A small multi-label image tagger, trained from scratch: layers 12.
Rows from block 2 of a small multi-label image tagger, named by matrix and row number. Rows with one number belong to one neuron. Each number is 500 + 40 x the weight over its row's rms, rounded and kept within 0 to 999. All counts start at 0. Numbers have three digits each. After the name is the row's rms in percent of the matrix's.
After each neuron's rows are labels from the 100 images, of 14976, where the neuron reaches its largest size: "peak at" is the part of the image that holds the peak. Only what is clearly more common there than usual is listed. The data: small renderings of single solids in any pose. In brackets: how many of the 100, against the usual share in percent.
# gate: MLP gate (model.blocks.2.mlp.gate.weight, 1024x256), inputs 0-255
# fc1: MLP up (model.blocks.2.mlp.fc1.weight, 1024x256), inputs 0-255
# fc2: MLP down (model.blocks.2.mlp.fc2.weight, 256x1024, transposed), outputs 0-255

gate.201 122:551513519491549552379533449518472561446539538485510504497506480517520443474492509561503488516430480489461481420500509520434448442450471488498521566547519596452538532474487508472506399460490531537531526447490472497446507557471510442504502532509518494454530516482519516528518544500471466557545573494449485491476472452513513523609536510420428526540520501492476630499524487496521555483482464464501533588438472554548530414495482497480566496543540476525538522545493498479566495485449517451506549445511499481501460542439496469398494558498505490542567490495462528517483439494552463555548493460488533478551484430504462487554471489469458491550529553561508407468458545536520457492452452459455483510515496522465580520543484473452518530628477512516540483445531504515456495525466539
fc1.201 105:595499455510382491532513564489550532424514419462485488437558563468473512521447494486498513493510617546567514465547468461548542520491556423542514482451512480473460479503429541446503513512571429577470494490535501476513554509495467458536526497518599525581520468438509534551460487510452545511502462517571525502563519489496526463482513513486574519540495490504463548549562540483466452446541490454452501489511474436463537495567534549482473480499485437488485500519461496493534488460498534492503512501503475479531490522541476482571510538458467537478457489450542496482461462559550440553518429504390544524519517534515551505460460462413514488524518472478415500495488524490458475514469527493506572497504577450477495445532513545534516440434533535446460512611525535486598498480527511
fc2.201 113:466473467512504493531500494485486512481455499479472532492557512507547480545500545538480503569517500536517549538473474516519515530456467549492548484537534452451555477485420515506532566469537448507490475501496514476464536507462549550543511475502474460563542510479536494477421510529483536537457554512536415441554496471468458491522534486540533521490465456541433436573506570457471514500513510499465448507507447503499492427468505431488526515489461401559514507474528505450514500523470480522487509571518478439465477524543518468569545488495516543500424421243471520486492483555479528497432445496495544503567539580554538532427456458456488512516477420543487463455547535525497460492510527461527516496463594490540522494428544500467509544520492493538481517528494551509511527538562572
peak at: top left (42 vs 14.1)

gate.441 088:546518448471525506458525490505487527559494436533539469509503514514548497511503451468501538502493432519490483496507507523491455500464504559442498487582490528581484460508431525457398593511577522457455442533448488498465575435536468512553561487501532524461477445552490519538506454486499460522564493473552477533498483464489574535520473456475522458482554460539526487478528491517469502490513479485491531476513574543465552494396530495564477466487579549491496479537561608470523527459535526491590588521575454556516450489513453527442499485474489469555459451486396515498523507463492561581428482495486468552499449471439516407482432498486530475423473512494571542513489483532519498527490502546469505535548483458522565454479518517466588435537503535470544466531522457488455568430527465
fc1.441 080:514510415504524432482461515560507508613489445529528524510539486556471512527491449500489516541469479524496465473544513469445472454463549570501520496604531494569472478486511518463464554551481511453479477497441550497539511466523442526525559492465501510453507479530517533491504439424528447474538490528536499509472517482490529538508483511451430492511538449515482483510516491519545508451449514490492545495554527491482534526367560517539488462492567552492508455513560571422513486478543546488617624576561483552496465529508471520445471512453552524496447451476424520507502504488455550497446487460510499539459524453419536443498434516479569518456461471476594542518556545529520472523501529564452514544608482481503534513461505507447551435509503508454513457542526439492438504444447481
fc2.441 076:538497496487470393561441455515564520564542427521447498489528500531409453536617417494451491503481502556548432439534454477505505515452446505605486544522571453466455498510473515494445533528582465494508514521512522476527564491500534485523498477521467514487482514541510507465460471512473555578497575527527476471453475508502509468514543548530442492473501425442514474582561452484507506477489491492471481477521523572481570581448535527477484461461524449490502543526559503423541486476500492467555544541480549536576538535503474442481427457537542490543439495457518498478581473416480485457497462503496517514539513553440488444550431511490445448503568529560569519465536504493504463442512493465489464447542554510550501450454467484476541472507478513543539483573499549486524543434508473
peak at: top centre (26 vs 9.4)

gate.200 047:468509519480574507488476469494558519572441574526483530586501486477511565506492456540658512501484547465475477493464510506495478435498440456462538468523508498551491425483503456508445521493485473527441574514463466493456484497495421498516497545475489479456466478494522447470522448494539482510439463480556493527461428592550552564507537530468491484474459493506515522507440529611530471459499486522553487555469502458471524467451492445453501483511492530543572461481583487590488477464518544502559525524532579469581482509491545502474495470450561476510457523489474467520483524505536612443399507525487450493471404468429520496509515437541487534468582551495517512482546540489480553500506461530477504529538452563553512565504521470507487488528566541494540470454507405474454535507515466
fc1.200 044:509517495489490536495478506549429477467668497491477542493497521480541456477543475473436487511461504563504526466510510504516508536462596521498527543545638500486462502495518456468467406503504479551489524506462545487520449500459460518453488509604493480567576559438501574496488496488507515515474500498415525456516474399535570389513523478493496523536482543522445443459526460408459529534486536494482528518473409550520386522471503469519499498567558472484472462492461459492512524561476455509466515539479421483469459492515464484511504538458523528479546471506578555514491500522525492483542470412485495505513524535487502489544420467431524458493457487565487478432517487465551480518477549422445516491488562569518529582471510552493501478497471514517475491465522507507495547518449550
fc2.200 043:561428423576513493526520478520456536448474513525467486464416404496505503501509460442515486496499515551483440475524488510501493451534511541527483461498524531553497404507500516531507463533526395437514505518511486494539420536526456427511445465543512505498475551511428488533557475507562533493551482476486459530510550561442546520459541508573538535519494447503521569563548555467502432466607497475488560478498482420463492546456504520524513487535545411453460461619516433525539496510500571534475516547524517528511520462505478522518482540442452559448507563526480504530468437464502485546528528485473469463477444421492459504526429479526466472436532527509451553468426452473479496514483582508500518571512428530502530437477477551520484470545557571516462499568520464534448483495504498
peak at: top centre (50 vs 9.4)

gate.373 094:514528452459465517495461494529510526477518474494535461379495534525563473491527482483532517471438448532495447457511508497497526559460493525475453488491521506498442444486462542461437514518508508452436486533522487435507488476561508475514503491502560592471504553537539505530509512448556449496540555443470539599500470449458523470552457489516574443483549482570514492460507525400460478514558406445533593461569509506478524511549537556501510470501538422449519511512512527495502550451532524463556491499507519598486502520523478459459472477515464468496608438454499518509538486511483484556537475507522470561490554506455503404423463564475458446401492495549549596483487458478541446557479507567498541490508440549461556460503565559478525488497558573468530500522494462532542517504484468
fc1.373 099:499465536513472540508513518483505524470469552488437492520496597488516469498534484516503466509525488516517482503567484484529596487418452501490554529504498449455565488494475549375483584502519521459512535457514497535568501492476481561563490505509560577504516499513507562459434521460512447470453513497424549530524509465396403463522487547533517494512486513572462437508491521499479498464483485442563513458490470490504451439604443465506552545530484489468507579566556500500453543458490498436510459483459542549445549452460504491453498447530510494490636458454484514487487517548522497516563409482480539538472540495551464489499556493431485455503465450555519484487472577519456450470484510478568598516407464490467501445499570547459498516496431494511469496521504522522546512517539518
fc2.373 095:473521530530400517517468501546544555489527541504457475394551516446469494527447515511500546429544508462462507505463520503476483559488509457481459413502457564530531619450464527469499473440526487477453504491461487461559538549507483525538591460486526474510479472508542522543510486455521521424451545501546595486480476501480501458486499472474459471474481493492530469518510468486491521514462481467456541478467490481513548495515514497536457536462446555488417464427463485545537591436530534499532511506503437530536518472491486506498519499452467556441473482679512504544475496491460415503450487620535435508483461597562532523494503532462572500519486468547514471514534460542533533579490500496473547533482552507448528497491529419515480504466513532434487477508471458461508552466405492
peak at: bottom centre (25 vs 9.4)

gate.36 104:477524545516523492462520444546565510493536544508515508429417462501575491471503512495590496482494482513456463493489487526442409442507462496522512507553551574560529537488524484478504479480443516467539495510522459474445404524512443426517526519494485515388438491560481453580582528485504481444461536489462526456468442536509577499549544524507435555522592485471491584478515471485553557445555441493509510527481480503464526468492528555514484517506509567535518472503536449512543496493478535481485502457510509468597546492435509517468465488476450472492539555461456554536574490425509497489485563514558491525475450433553471495571475516541445539490505553529476474522454501522562454509480468499482515490531475558465554587529484489515457516620499539482558519454468444479403446478469504
fc1.36 104:491521503488509484482497576477482532550563562572586499518482461483538486457522485538593497463493501439471480505485507523451459464501427477497473495511460574492510586522550529538449452550452543509524504532410509476454482504554547486455536480507470478469523551500547502522480498525501542475544514525425498565458464526573512548475485472415434471439458523501530498418455430489521501581449506487489515645494570619485543512480510500502509522519472528547528422540371545487542533530494471512463534473503511474464414446502431518487493548505571431534508491529560514554536552470483479530517540497559454524486452481439450424491481556501469479468528499512536477531484463462528498500474435527439455496497475508467524498536520451537482516492554489504535476409495463449491512552446519
fc2.36 097:531522531484424400404515517551413491504563462499469537580472574537464531446504490471494535437460557503506468529511483483547521481472511509546454488503499468486473528504470507449522454460516530511502493476505534583412497495467431428502453447532568616455472552444501497471512484466527524486533521515523586544553522492511480474524467537527493512493493550541442560444476520509509471504516546473530512471511509464477432519580500497474505504549514486473465518476439486451473477488547504512542467489495517598492516548456533421493526455481521501545549529734578480567449535507449494525525465518489458453458456452462503543527523527526470517491476542489523487525469504474442473529545482534535512451498498561495513468505518516492521449508530417455484532473514489559522474433462499
peak at: top left (37 vs 14.1); top right (35 vs 14.1)

gate.32 079:498483543465567556468490463576523475490550522436563511459496476496519482459494433473493501543474480482471449479479480556468532501470542494488425542516453563495483566462503488503488495485503476547488493541512480510517448538509495423502505558496498486448470467561517464514588537528511433585531565460486458454540443411470608477551458540425419444520520489492551561506477539494477559414520496517521504481472454394537522464486521474488498500484495547506492478438562485538515443499571503487569550452540487451599518457500496660479549479470507507504459517459482543471461536464500521485434509542511471509493535476503529527479522469520505471478487514464513492531522460496530481498529558511457468548515528559573555559501478513502555489603467512526412471446542394493478536478440490
fc1.32 066:507582522414478507526499522451480504474503550546484490478510470583503479539559531538490516472526492469460497522513492518542502533506512534470548487456564513460468508547486553543469488547514497448509489497478523495535542446531529565461496560533488533531499517484553498506477466547547556493520485466395477602508510487554392528495415472495527465489458501558480471555508535390511428587457515382543542499511482587499559550553463413472512490479469419490437514522436524485506552497491447526500452554463507471425410461485532477527448504509503426544463475507497520457458515534395522506507540553463530543513470515382499418415453555522506497470470474555513536424533480477446516521501486513503504449454512512508498469521518481464480536474547520458508523472460439506494498536556517
fc2.32 063:452560370504452498548507561497491462500550486530448512622536445483479506481522513526512504544467509556488482500532457486480496502506557569495508429428550500540485448497526496473560464432569470509490558464572489431434468507440476469501499511495480522549534574488489556524561506463510497473462482586543520414474526508529508450455525516551500521544523473451420409474549466521531502493602483486501470521462579508473501540503507483523499552508444485525471485523489515467497538482438486575512470474494489536441490453518541533500515539456466541430491466574492507476555457505553439454502507502481486421487482472444542565554521502487484549465423478567488513602545510478454511545538480439535417490483484563506549544424501489503431482430478508475492522506432492523513470442524554
peak at: middle right (31 vs 9.4)

gate.414 069:533492590544562533438506480448496537439471581463568482432501487538518489566527542533456531519504478487459557516496474562466441468518493494464467511571489525478487483472477548483556502512515514515431465538488484472475557523500522499517540534512487510436537489536519538503535518507535566545555542521471409559502495466507450539533507464441451486482482519555490551550522526474491509453457444401507564511491473524550448466480552448459562508498486483536522485519497546521536454523507451488402498500476419418477399568496482479482512536442491528518472492457497602503473455464541534597515491479522552476524513461535509504431467590499445407430570574526488509458498499500572457547470502501421498527536511511446541459526463436452554494595525549548510471507559479509484512463503527
fc1.414 057:558494470530520464542483485521482506502441445522504521593551561579431521500495495427481574571478467480503536485489483482488516491465389479510433527499534467507500458468480488420509531522419493522555445512542476474537526493450481494551528463456525507495492401520503480466489523476493436521441531537597512400489489470449545462503451537517531464424424453497504489520485536604498491453576498479509472517474493406496522534448497536497489490444536485486575474501582479493566522504552585514539512517517539486499529546503510564512488517476455571576501499471523494527497547533505529485464397480496529496503551522456475547467476465450520533497479495574595571535532495488486504468482505533457486483562532529528524571504408428465533481497475545498481475549530527520601443464559513
fc2.414 057:507538566547505418532473496572465570494502497525501479473514462551500464522507543502460539555548487550490499476547558479487520514540480520609500541437509478538491545443464490577556474509523511453494484523516493552496547484549486534554528469441554513491483405450493496445524431522511538501436576515439469484458553519500546537455500508465408529520537454514483501604496480499488437406459514485497465509524437382475569550483526471504492480486544503496512499494550408459511505440527549485518509540515493442498448515533466467486581478407499523542441473503519494470502476500465457522464556529485621536484488510460436505474503551504500529517443485490538488454494498531442550490496598480472486542493508517496447507488422430458465441443447524490468495568457587527443458510508453
peak at: bottom centre (25 vs 9.4)

gate.438 125:527424473519491504521485545480496594495456509536500547534512510620456515487494450525550481457498510547513486427526538492538481449513468432509503500535516466516539496525481524463466491472450509497440522482461448498515517445518511468497494488518535527471517471466558506505435532438509489416518519489521559599485511596469535494455483479519537555497437471549493549492525485559502455530539462405516517519445495481513488476520479475486517536622520464514490498491518435563503504491434545511531480553522557537470448560561437401477518602458498529543501473510512462546502501518468470560508511454451455571481497452485485541503453473417451482500499518507523460476441574522457523456367422551528543517516473487466498515465614477497450505484461479455501461535482582540519567589504506
fc1.438 139:482561510519516533483519464585482442473598534484487478526484493469525506499523489504547515523509507506458496513543471461479498440497535465513490560501467472498515528456594515516595457474551557495570520499573527508453527513478492455524429521417467517472502544529476553549552507486457505475496534549483520443548512541477455499507555540506476619577504556474419473492408505482610470447419558487575457490524505470477530521523475451498545531512417557582514470465508496492436495486484492505548486427420518478469539518436600519493516452529534481475526493491529527498509522496455429459520494559529516458425523419519531503529510436587435550456511471437505509538480514469513477456581515449524514471501516564481483479543507510477432557480464433557475525454500509529550441515496532
fc2.438 145:521451479507515516490557586515485571498451508543424556530517536486502532493487480560555451499550553516540499494566477527592493455490487497521495459526543501512556531478460494479512478455474505446477512499441490605478457455494477526553450547517484543491526456439493518453442514503525524453510482473520539555531491538533468486501530460490518501498538431598484541531451509557503492514516497511485472585497468543556473392503486451444535562599519482615520525506455467514434491536461516550506502500523481495451477520521507440518539485503539511619462535460447419539453452531500445589462512457489532545507405492522507493451476505487426503504449497572486454502424517474442501471451471500521499493455529453442493500418569520446461544498479460451500522470449591562483502540554514
peak at: top centre (26 vs 9.4)

gate.86 074:486555534523531527442547500512489522506511532527488519476467524461521504493523496482421549454485488477422511441510464486453516455450563466510524512532451585536476488495536501419450435542478463483490488517459553564553564505556558518469553582541501527470535487550471546561530544566553513498553487443455495523525479443523513499462469510431494472488578573458489490419518496510532535548520564465472629530479498532573518534546564557539473540473534537500450490476509499489519432552510461423510525429474492517502489519494417530472462504511418532474485494411490541503480553462490551578576465572437497523439465429505485454543470522476556446540499499504513532528463482448529426568529500528507528580481473483539558559522503442460523473526529505479556472502565467472485509469439528
fc1.86 053:462511487477475569498547510481468447543551496521478569542527525561583597467478431488588439478547518517525525485552448522519487546526424451456506509529472467526431474504486499534495488447550529466497482524468468475468557415488477567537482574424496475488517474503508483534487497397433497544532473508518468494517489501488475451507488543420487509588508444524513517526484452487478501512439444465541494557516470543472450486460502421468497480531473552519556442603473552521422526509534475510583514410457549481429530491477513483512523459484526525542499494524479547492456499544469432425501477533511511493533477547454543420515485544551500499458481535464565539460536478474557538480488484549422479546508521440508528481507503513494549506490439460515613494481512552533566435502552408
fc2.86 049:494577441552505528466568514512404496436496475456426565470441465491508503476471555486484571469473516457421478546484530530480480525513537579503482522532428509533504543496415460461525477409564534448450426534499508526438510478485447498499516434486533565521444482548490479516521505506495560539489557467444507497530548471503536531450495469573575526507534488562439533531491560527441462489559525489518458517490483463554503502562521542513508482520529411444474532452491523523547482446491528550480442514500498587386494487526500429530586549482410559555518439596517475481445511509522517599469490537512536458517515542521499510468550476506499493478475575504492482467428464496505532557523513527476472533460466515496515465477488481461509436517558475452508483552523491527552436514453543
peak at: centre (43 vs 6.2)

gate.165 087:510459341474544501427516506486519429548545490470524510485517445532502478508488500492525445541432554459519506502535447520453458479528568525481525494534525555482506484512521499515567460496512423521524458438505523464442489481504561493483488477493494470464525560456506522527528525545438525549599492560548440437527529498441489539555504518477517502555596413477480460528536454473549566460499517545461529516488501472583473477407611487449526492534464502530531473538482521415483543546561414541484575531448477493470502534505509501503468552523556509454472512449496476536456501491458420471523521499557526467534528443481547466425477597520438492484498447488499474477520531431513493482479497512466505528530532551515560495441491534507546527565559493471526548519533562502560419475484522
fc1.165 079:537441540539473510490473450537547535489508513467559477347501482516542505549499458560546509520499515514536567467369526480499448501491456408518456461516476521522394553502500515503483419526504511540355581546551482443481580491490512484493542540550521499506551491535483506530535473509537542498504507527533490488469459513592504509524466503479456452492520478494549560571494487512527466453425473493480479536470499533480468494459502496494518511464524499515474463476537418506563447436512558501526530542486509480546474582463521449472483493417478464508499494460519562495463451467487516501426515511536497493514517492536498479482474485500499518496583552600476471419543504568569504482441442505470525475584542500490521461533481437504498541533537591533489508500462496497488574479601502
fc2.165 077:502484520550497531524515487498479526513425495425512518459447594429515510546526513484517479495471509510531452566546487524575499516548435563454485459510501463526521436524394526412532515490479444421556482522430452547514463538537538489498446485546465591480473515474556468512442501538454560505503553447440501524504545498472474462498558481566516483494582532539572489490511528467462486481519457494470483483549466497517493429482523527497481521594561403497473536574459416414467455578518500572461534489554510532466532443513490507462572462545530470523502453487432548534553500515460587486542437461480550490543467515458502583479476498487433452454457481509460519486451489534541451487470472511562482495455499508546567524482553512495495543555554510523454542520489450521505465460514509
peak at: top centre (26 vs 9.4)

gate.713 083:501586483491575529519534448457444480521541469521490507557541538547456534500529566478432495477545590412480415537452434556488525483513459526462476545464533468450531467527464541433474482511459563497493495511466481497565414469527440498457509505501516475527465478539544496425507510489528562538454567523461473503478454482478540498476510513427476492444424497546501473503521560476461506592512441458507516506457553470528589490492501464472462442568449512510564473518563514528489518534521416514511482549448516497528468435522477530526486480582579447511553485452541448518509581470476535480464436485521509506480549487422480563501551565456477428525456464595568493500499501455541515523463483467456528521556428498558531580525494477537511502536533481512466472506524490450489487553441449
fc1.713 091:523433524520436504448463491511454488498505492426543421478463450443546479461489448483492485500464437541530567491507537487496493544480590483499509464505464512492445439460517490572540502458515511490540501456546526505476543527478548485527469526472491523453533526492480479581492507520440442528643435474554482505526569503448486532531523502571545527560492543447502504455495441502529535452471507520492474506600542525502456525527490536539509488433517454469489528496397573506496499506515517452517514457495425567424589518485491478468517500506497539468493482531501515528453429523569369546481547467522484482532427527534537431498454493549519548496516493423437534486474474541464467445542520505516426446499511473450477376479485534480522512482447476536518523542546572562516553538523519
fc2.713 088:517479483530480556526490468569473535485555465470542507493542491542454456468491543513470524500475524511473439468534492545487441527521512454439495547472435429481560489465429590512538485453557536459515552512573375492542498532506455477451486425451572533478489516495485455468533513469458495465464583515442479550515448540476454559523517445457454540534463449556535500547498553497488463492502438538495504524473444535489542445507457487480450477542451468520542524478589506545463535443439530499561484509472535536498487530472510474475539520543518454507637422557520472570507546565491506509549517484480592480528503492562498514496491446504459439459520477508474511558396515483472540525468504465509561514460510516411531468561565493457448554497475477514473518463497514586562496534524454
peak at: middle right (28 vs 9.4); middle left (27 vs 9.4)

gate.506 116:459491414445560482383424557435515567498467542523506536548492536523565469502480470503577473541428473410510515438507492496523507479440446477497510517534496496446492500450474459434505483540471533474445477448473503525506511543511520538521547551498549526454522534503523487420494519471503454557488503497519456503458429392469513504602456539464513470465541441548529520475467457611488573446504491513567564616495509464519485478448561490480581515477503475515555518459592522522542436504531474456464515454497541415518481519514485525458497507470536515537502493465482489491418425515568508489492478459519492536529478466523456525476489583479511537513511524522571510499556535512477453480453511503465473515539482528436533514497520460456590517595534499490546484479553512501476488486569532
fc1.506 093:446513502426539461464490483545537495517545520543508458505463474516570527483502493560507487542482463413520475474476532458568479454536481463492570524500449472482552502449520445507546492502495530534482529465509462488503504565411520533463491575508489495463526466492515463472530514560448456495512507504453476465496445491487474541582450518506501568599527473563507492497482499528550473430475534567592423551452513437506505485471440399416562545519444509515506527506558470541460455482464468526456457454437485445528470549505522529466499531466564469452527521492500505471474556557493517418476572462503517488526435454577443547541477520563511586475455512499476494523502563528450547470430474495524475591511515588521443528494432545469488560504444437505499539466545533570465514480558512
fc2.506 107:457434381529522482540448573495455476473535527555447513564468491486471492500526490461495489453466478530512491534507471527512515495520506507485540563495586443508481414536513398480557488487549480504542520522542480473493491495424568482536440543468553566471458491442471539453538497481461420489509444506475520470520507512503545540502601520539586614588465533498427462470524435514524495509593488534528482534474515419466542507545498516535496500538467538509519497471507526536421502539462461517483464470417466555469592518499496523567476472511469566537496519437519483530466474498531420488554491484473498506488553467533518517509467508533398568400511508534509548459521497439512505446511508449454549536501454518514507562449459557532456476467530497479542543540499534532518437540463488
peak at: centre (33 vs 6.2)

gate.570 082:409460566494593500415532516448475481560470536518466524549508452523473537539543471507513483513469483429442467427459469535468523458487501535476549524555479582470509498504496407491501495490423513480476483479472547541469513496521501587455525517511495496502471529520535444449557554525583442562490484474481463580540508454529496551534405581471448406446536400528506496503488535593526573518502542547491513525480479524518468489536496395467533452483525518517454524491475493495526456528512518446526487525518526465504538447491486499455440490534509497547501540429448453526483537485510579515427549515563451497481503424473493481504505492528523559528515497497526493558539516502489504530540500526504469508431473554528523512496453502503550547632492464516520458431533446436426484535563520
fc1.570 055:516445521459550556514479427448496503433518499569499551525480496559459538522555477458508473474505535509511442438441529515517487471517486449465447472525455524533513523506454521494421513521471581508436537514532444539540498440530479452415460445568519518515483484517502528460531522523528533502505469491542479605500475516580460543498476516581602482448377459500500548506477494557475477517555481482567469517527463558506478549536511477466485457458508487481433541470536447585496451504452498504570466507508521475393501588519490444487434531460510511443458547483510477513497485487458563573475490477410469502499632474453521477505456466524476517525527564478480528503459507560557505475491457508576502491578457492518501472485538535492509486504503487500416440465522470493576549529548503
fc2.570 055:534481445488501431488431580394550458483474478572466510565491451476410552553531519482437533469568506472529519566526543519482498509556485575528513463482486532486553487494483551513553501530516532447518448491471484481491522472491515567504517561560506538500487477513568499481497524474498525517472559505456480473505489482466535514486420505505520539504526470551569518503533475487453502439592507426473611430480522585517542549451514540559527519458540432403502516452510545489543472532535471530438471457536466512403459459528497539492500517457505528544459471545506557479482466472537424555484526471471504514524443524437487550478500552498502478417431488456584511472511445527432524491495540489412463471477468555446450519481430497464534533484538489482525474592467515516529528435476526
peak at: bottom centre (52 vs 9.4)

gate.174 138:473503589484495476485501453509568459453531494494503444416486553532530456580568492477505506556465461572444495530526437537494513528493558547496537511467531514527472508491513509489525561540531505529508473533559508561430475537538511489487493431504514553474473526492443518492594526525580475522456483558486502461552508486488456502519479504534419494479476550476489480554441555473485514412436556495468508391525459473465459500546526498488522494418485549533474549494529445455458460489575502426517474482475480522539529532391544509488457408494510435501513507478504536416548472407441588463469499531516526507436551519541479432487529500567523512463536504478443537521548437488493442519581559484551498472527531525505536504543468531471509504488456570499461547476482443452437503432559512
fc1.174 152:536560476530473520537544471583528538502539531527515463478498472496532514487418473571502502506503551519540487458475546434504504441506528451504496525524540486527502557492529557522482470525472527490519590485565522483503546418499465498545464534445450511495550459478534562557489422418453552417523511505508535492557526594492455509483524524508513577598477539509467468512472530475611403496501483467551419565522483546498513477489441502501492555526440510563492472520477480530498534437450561533545529456492486504467449568453545501477520494520497441502531479463532457514523513566387463512481538490509531455470508437455518538496481438498444504502492419519485475467413558500513506490505478545544580472503556420440488496513547533484426526460518488530433489499461555572540541544563502
fc2.174 160:457576472481507473530496491545559405500515512449556536470469453450485472524447500480508502491494496482484474506465490492445525497573594481577466521504442509542417530526557457522516499489467539551503495529506479439520462499539500473456501463459489454491443554525522482590594492482462511491475493500519535394503535509469662501483476524473483516576519480447503500499523542440512528418488464509510483436495517441470490524478532554524445443560467544463491429464458526522477477463565518535528545514514461470513538487477508568527487468519526552475495557465515502470530518465503474434433550525552534468472484474455550448547562509544512530467523522392537481489531495499569514552508568525455566497516488579485525538551471572522445424536526542488499515515466432474432454510404465
peak at: bottom centre (25 vs 9.4)

gate.653 105:449597481469494555437512488534477553433601521559517524479506516497624505473474450537539464487414552496479422411507494454507508467469510458480580542478463538498460524445518476467465483526528540532505544479503520528465535510523475503470481517459588589434506537456513476528557484462519475486517487440492535497539484517506455513567478570449532579562538549501482538481471499510531474470502536514588499531548461501531458505574497490426529468514483492511488472498483491478488472453481541451559503381443571532496500569477513485476463485542502451471589471407493464536440477540479540459508516551508491547449526432482437429511489485492498543509527469454550536473403539479496476511515537500553574535502475483485521499540553570425484506485568547476540478512535489533541532534523453
fc1.653 122:487554427525455517484512521521431514486554495533484539535503503472498516422450469494498538471442502496489476441521535462462510494476498508503475498504463501580515500449471518446491500436524577472464491448527527507448478466510401554493530544487571600461497488546482478513543464402539415487480549493530547478488439478444529480528475548508514473486561515503465518449504509598526500457580483454537516518519475458544533531502518554547505498438533515425496475465573571469502527456541573468638502443569530586454553481507498493431511510485451521482623432397480477530523495529523468556503489531495520500472535469470527504511528533484540503488455458475573564538445516545480493530521503492525569512554412501451515525489508518411502435485478518457535462540532508551548480526479487
fc2.653 116:533507432493497449550473528484502518510535503537487511471507516435551469517546508435454495491594516516485519548529473572496464510478503509547464494527463557551550511556461541484453532496612531475485461555457466511524489439524492512587535495509497502496440457476499545554494471554516491507469502492522496435446451492504560537494533461452488495482494469492514449568489460488427524502515491488455556542487572519522597467454523461600474496465526554542486492497518580498486577532503507502500567477512404469501511436484481517514430444465533563520449543635462467464529475405508394516446494532494463543471461546527553428525505518492476487427458448573520476487504438466519491515499525464389473520491536463535534546478466426474551491523490555473520484569440450475475543463512485
peak at: centre (49 vs 6.2)

gate.175 186:561566481495545536502514533485450500431490449475451551550528492404450482473530465435493495415504557543495428571559442526459530518481511519522446471493578535449510509479471509475521495513517504529510521487460539541486520487595526438554475462435482464555393528509461545460490491455545536532444546540469509567495472498536448526556550530489482473483486488461443619542501522507507515520525471453414518476486487531542510487533509504532546500535518458498568504511547507498503510519476505490493542460538560512556582455460527428520488474480526543465539525477477556506530431403551469551528462531482415527452509475484517530465522558477416463538418597515606449461537505532444483510484476460470515489530504520559511529526535471528498470535473566522558461534457470456482502445482437
fc1.175 235:422500531471513462491515508501528520568522513595541488502518518593527533502455483517496492577488487458492506406476525497532456432494553493524593603543411478514506498526510487504410503482489540513514490538491465495561477526419475545459531515529537522474566456496545499533486506557449429493493440473523469478509497470487571470449436464458522562529515494541519436445506475510472503518501530560586493544499503483449507476476496488466422460471521573522452460498429498500505460508493490483483504499471461456476423552563430575527513513542453485570440495512523399506470576578467550478481525468475567517526503517501479441589458416488565533510572424467443525554447478420543499512506552527524503533463485457478509524467465538444520492478507448466459482479581542538496517520509520
fc2.175 193:582487507532517568514476487483432501436485489432505507522466491419460442465542512484510491402528544545487467611555473542444522570507463494469426411500554524516505497507438523497556486476521463480509509491481498508458490474565489443540478447486490465537438564501481499482503463432526555491487532548479510531455533510541488546526572500531475452482483492450447578560505501503490502544495439498430495510504508528502507475530487499571539509566488475501555545544536512525518556525453507525495519499543563510469583459457565418464524483498535504485576506497449538519538447454524437530550463486500396450500467486494546540488569556496395445489453586544585455478529513584481508490511404466466476486504477493562533501542528456568507488519500523538537501514404438479460480499494468
peak at: middle right (31 vs 9.4)

gate.271 104:495510546497511515453557497447502506457583509480476529498483489490479435517547454477521516490468497521433465449538444556488453512463520530501534505484529587457514481501450485473482460502514510538535490493502532546424456538573472497429513460515525499509476526538459489531531569578565517556432492511434450585538458451529506530541473497533424493470508521476453558485539506445476594505564526478463555541503454637558466490566517497489496466454486471520453546492511483468557489573490470463488478475500525494561537471513469435506434486502442465494539476445515523499502499486544523577580487515474559516509459488534481450516472441508487487564597512472399477544436444446454405548521541432523500420476483534460579462525501505517527458580476497504572507450497511481491527496585529
fc1.271 098:468469499440533473459459549441501502436495471527467491519513524556549544450475509458580434483475517522522594480471470495534468475494518491512575519468514466491464470516540413454549500507552515538483485451518498456495470495465468550508497568510567522460515546446468520459511522440494490497517433574613517471420506515486450433498475527485509578520545453463478529474529457569492521433478459513554483563461494506497458473446548517465568500557455537517584494483466486495449497524524431457501512495431421505487516548487485461527479526504536536488478534524497443501501377481530484470490495441577474533479515504516513482542585617510468567512495497487555451456552552508535490417442452470541504472524503474410510478502453513471498494495458575445584559537538560538518471466565487
fc2.271 104:466567562537423458553544460518528566521524525507511511412461467466509454489487551492451468551580511474483425491490588501453477528535508546503478459529486504560528500506443538553468528524511547527458505541495487527550503531547443543482566435522516482505462442520522484480544449506512580508419467513435458546435500464521506558495513498543431471520522481515493481576541537475491470433427486485497471525555444508484497487474465490529457479434431488435457516543534548470549471476482552489534488510524511446558478468449481535474476404449520461446580508514507508513539529521461587509507518484480616451505487554487480465547501469513543450527565500490398530540484501530456497587505579501475533484475528468539487447534473496503513399507525543539447470466468418517475456477542411
peak at: bottom centre (41 vs 9.4)